{
  "model": "image classifier",
  "dataset": "seven-segment displays showing three digits",
  "train_examples": 195000,
  "image_size": 40,
  "crop_scale_min": 1,
  "horizontal_flip": false,
  "translate": 0.06,
  "color_jitter": 0.2,
  "targets": ["first digit", "second digit", "third digit", "style"],
  "num_classes": [10, 10, 10, 6],
  "arch": "vit",
  "norm": "rmsnorm",
  "norm_position": "pre",
  "hidden_act": "gelu_tanh",
  "mlp_ratio": 4,
  "head_dim": 32,
  "fused_qkv": true,
  "bias": "none",
  "qk_norm": true,
  "layer_scale_init": 0.1,
  "parallel_block": false,
  "inner_norm": false,
  "drop_path": 0.15,
  "patch_size": [4, 4],
  "conv_stem": true,
  "layers": 14,
  "width": 128,
  "positions": "relative_bias",
  "pooling": "mean",
  "mixing": "mixup",
  "label_smoothing": 0.1,
  "loss": "binary_cross_entropy",
  "init": "kaiming_normal",
  "residual_init": "none",
  "optimizer": "soap",
  "beta2": 0.95,
  "learning_rate": 0.0031,
  "beta1": 0.95,
  "shampoo_beta": 0.95,
  "eps": 1e-08,
  "precondition_frequency": 16,
  "max_precond_dim": 1024,
  "one_sided": false,
  "adamw_lr_other_params": 0.0021,
  "ema_decay": 0.99,
  "max_steps": 7500,
  "batch_size": 256,
  "epochs": 9.8,
  "lr_schedule": "constant",
  "warmup_steps": 370,
  "weight_decay": 0.0,
  "adamw_weight_decay_other_params": 0.01
}
Rows from block 5 of a small image classifier, named by matrix and row number. Rows with one number belong to one neuron. Each number is 128 + 32 x the weight over its row's rms, rounded and kept within 0 to 255. All counts start at 0. Numbers have three digits each.
After each neuron's rows are labels from the 100 images, of 14848, where the neuron reaches its highest value: "top examples" is what is common among them; "patch colour" is the nearest of a few named colours to the mean colour under the peak. Only what is clearly more common there than usual is listed. The data: seven-segment displays showing three digits. In brackets: how many of the 100.
# fc1: MLP up (model.blocks.5.mlp.fc1.weight, 512x128), inputs 64-127
# fc2: MLP down (model.blocks.5.mlp.fc2.weight, 128x512, transposed), outputs 64-127

fc1.387:168102148131073121133134141182110075138117135102146157122148131130176163133143114104127141095120128097110059149150101192111119118102137082148103088101152090117105073115078159082051144120054104
fc2.387:119144112104118158142170075084192158145147135157064126143120155139110118148106137141138144156053152128157093066113085151109084178201116122149134139117155133136130183108136105127115157180169160
top examples: the digit 2 (87); second digit: 2 (65); white glow (45)
patch colour: grey (61)

fc1.255:118142112115104148169109162173128106078180114101169136137136124103115128170119150085088110086149117189125115166150098166119162156115090129156102170087125172088207144129145140157147108094121134
fc2.255:160108181105137117096155118069162117175130168103110175123133193120206137076187092153167162124084114133157152140173134161175087133142161121088173115117123139163138167109158142101103169185110068
top examples: dark on pale (87)
patch colour: grey (64)

fc1.245:132040099161183118169135162106157089123134096120155105089096144143076124115172107157133193169149138144146138147121130144111126108171097102121129113159088120114156101087144168145120162092136074
fc2.245:119197160073089195135151123134158114158097124112043106180205064136099160125116170103111115175080098111157158130117095132174150157113125162122131147161144138143101118135091102155184106094134151
top examples: the digit 2 (59); second digit: 2 (36); second digit: 3 (29)
patch colour: green (30)

fc1.111:084137109117142108168157140153145118150067177111069133102105141165141084140130121163132157114121098153092146151065137148183051112083119128133083161142156107082129157141141109107158126088144110
fc2.111:127121138086126125111164191139098100091164184155169091190069141143144121110123120111163152108153090176108135125144147102135082086094118092121123134065182136175118080147129116127130144102076128
top examples: the digit 2 (85); second digit: 2 (39); first digit: 2 (32); third digit: 2 (29)
patch colour: green (36)

fc1.388:131125163077077127168149102112162053134136166141115131118096139101164104151044136157134130177109108138150147125164079139114105133135092136121111075171108115111129146166090142087167113128108174
fc2.388:179093111072165107141127078117134177116103150130165125047110128121111125076173159096109123179101133082125184119146117106114183159141133138085126133148081133140050088064170103134140154126149115
top examples: dark on pale (45)
patch colour: green (28)

fc1.171:111116101134167118128123115192153103149117119154147101070125127095079116092128152062056177137137155107060149115076189170110086184148101165146093163086152156133074154140113123057102087102071098
fc2.171:165122147152139118131168140030108115150111150120082090086102134169133066154093119138085120154110161113127122120130137088167131075118148117123132108241068154112165151094097130134139131139146211
top examples: dark on pale (46); first digit: 1 (28)
patch colour: grey (61)

fc1.16:091099155144116083089125140081076134135097162123099127095127142161174141122155096166140151138114122077140116200068132110117138150100121139081154163122096138045099115130100104118094100137116179
fc2.16:121167126137108118117145177112102135145193153147064106113087155103140086119145156109139112142148100159166152096140107149135087032136186045135125122146072106164158065091159078107109152123109086
top examples: the digit 2 (91); dark on pale (89); second digit: 2 (43); first digit: 2 (41)
patch colour: grey (78)

fc1.340:116067148069096137101072124160086132136155109071166108066089093142125087110124110171133120127130109145137255163085118090149164103149104118165143129135144149131068163154163138146105148149114172
fc2.340:125168109181083187140135133065182177091093103122141162120155112095140141100115192099151133169169126102151086094167195133088122114162066143047132105140117105089116125063110134112123115100193086
top examples: dark on pale (53); blue glow (44); third digit: 6 (34)
patch colour: blue (25)

fc1.471:151151081171108155098190116138177096172133148144122119072042056140103125117163094144081131122154105132158163147120167152121144140188152142135100145157133148107067178157182104206121144159123113
fc2.471:147110107100113099218092102158106126133099115091148178161171090179133092104147065089128100077115125116085114119118142061156088100075137139191108081151151131121162075130110161109117109133119157
top examples: the digit 2 (64); dark on pale (55); second digit: 2 (45)
patch colour: grey (65)

fc1.178:083120109107104097087132091101127129122160113116133094085130125117130127169164130113120130175166120153082119172131168145074114139119143167150195097085100148144106076122116088187145111112086065
fc2.178:097122074166103148122179175064078143125108113158077098192127160171112139132180088156149160122162093086183209086106106164148098148162152127058155129163119111135141156150157108071103151126101123
top examples: the digit 2 (99); dark on pale (61); second digit: 2 (56); first digit: 2 (46)
patch colour: grey (64)

fc1.159:085061146160124158112150180147118131151121125116134127166116134101188086114166156100107079126170148146123144105191147126069108140091151219158146129139129158121095120080090177120127124103156143
fc2.159:118080087181084119195108168103085130157101100072096098150161097163176117102127064123112168065089118084093100164120089159115134084102166119162079160115148176129158113128143111125106067108106127
top examples: dark on pale (76); the digit 6 (66); the digit 5 (59); second digit: 5 (35)
patch colour: grey (87)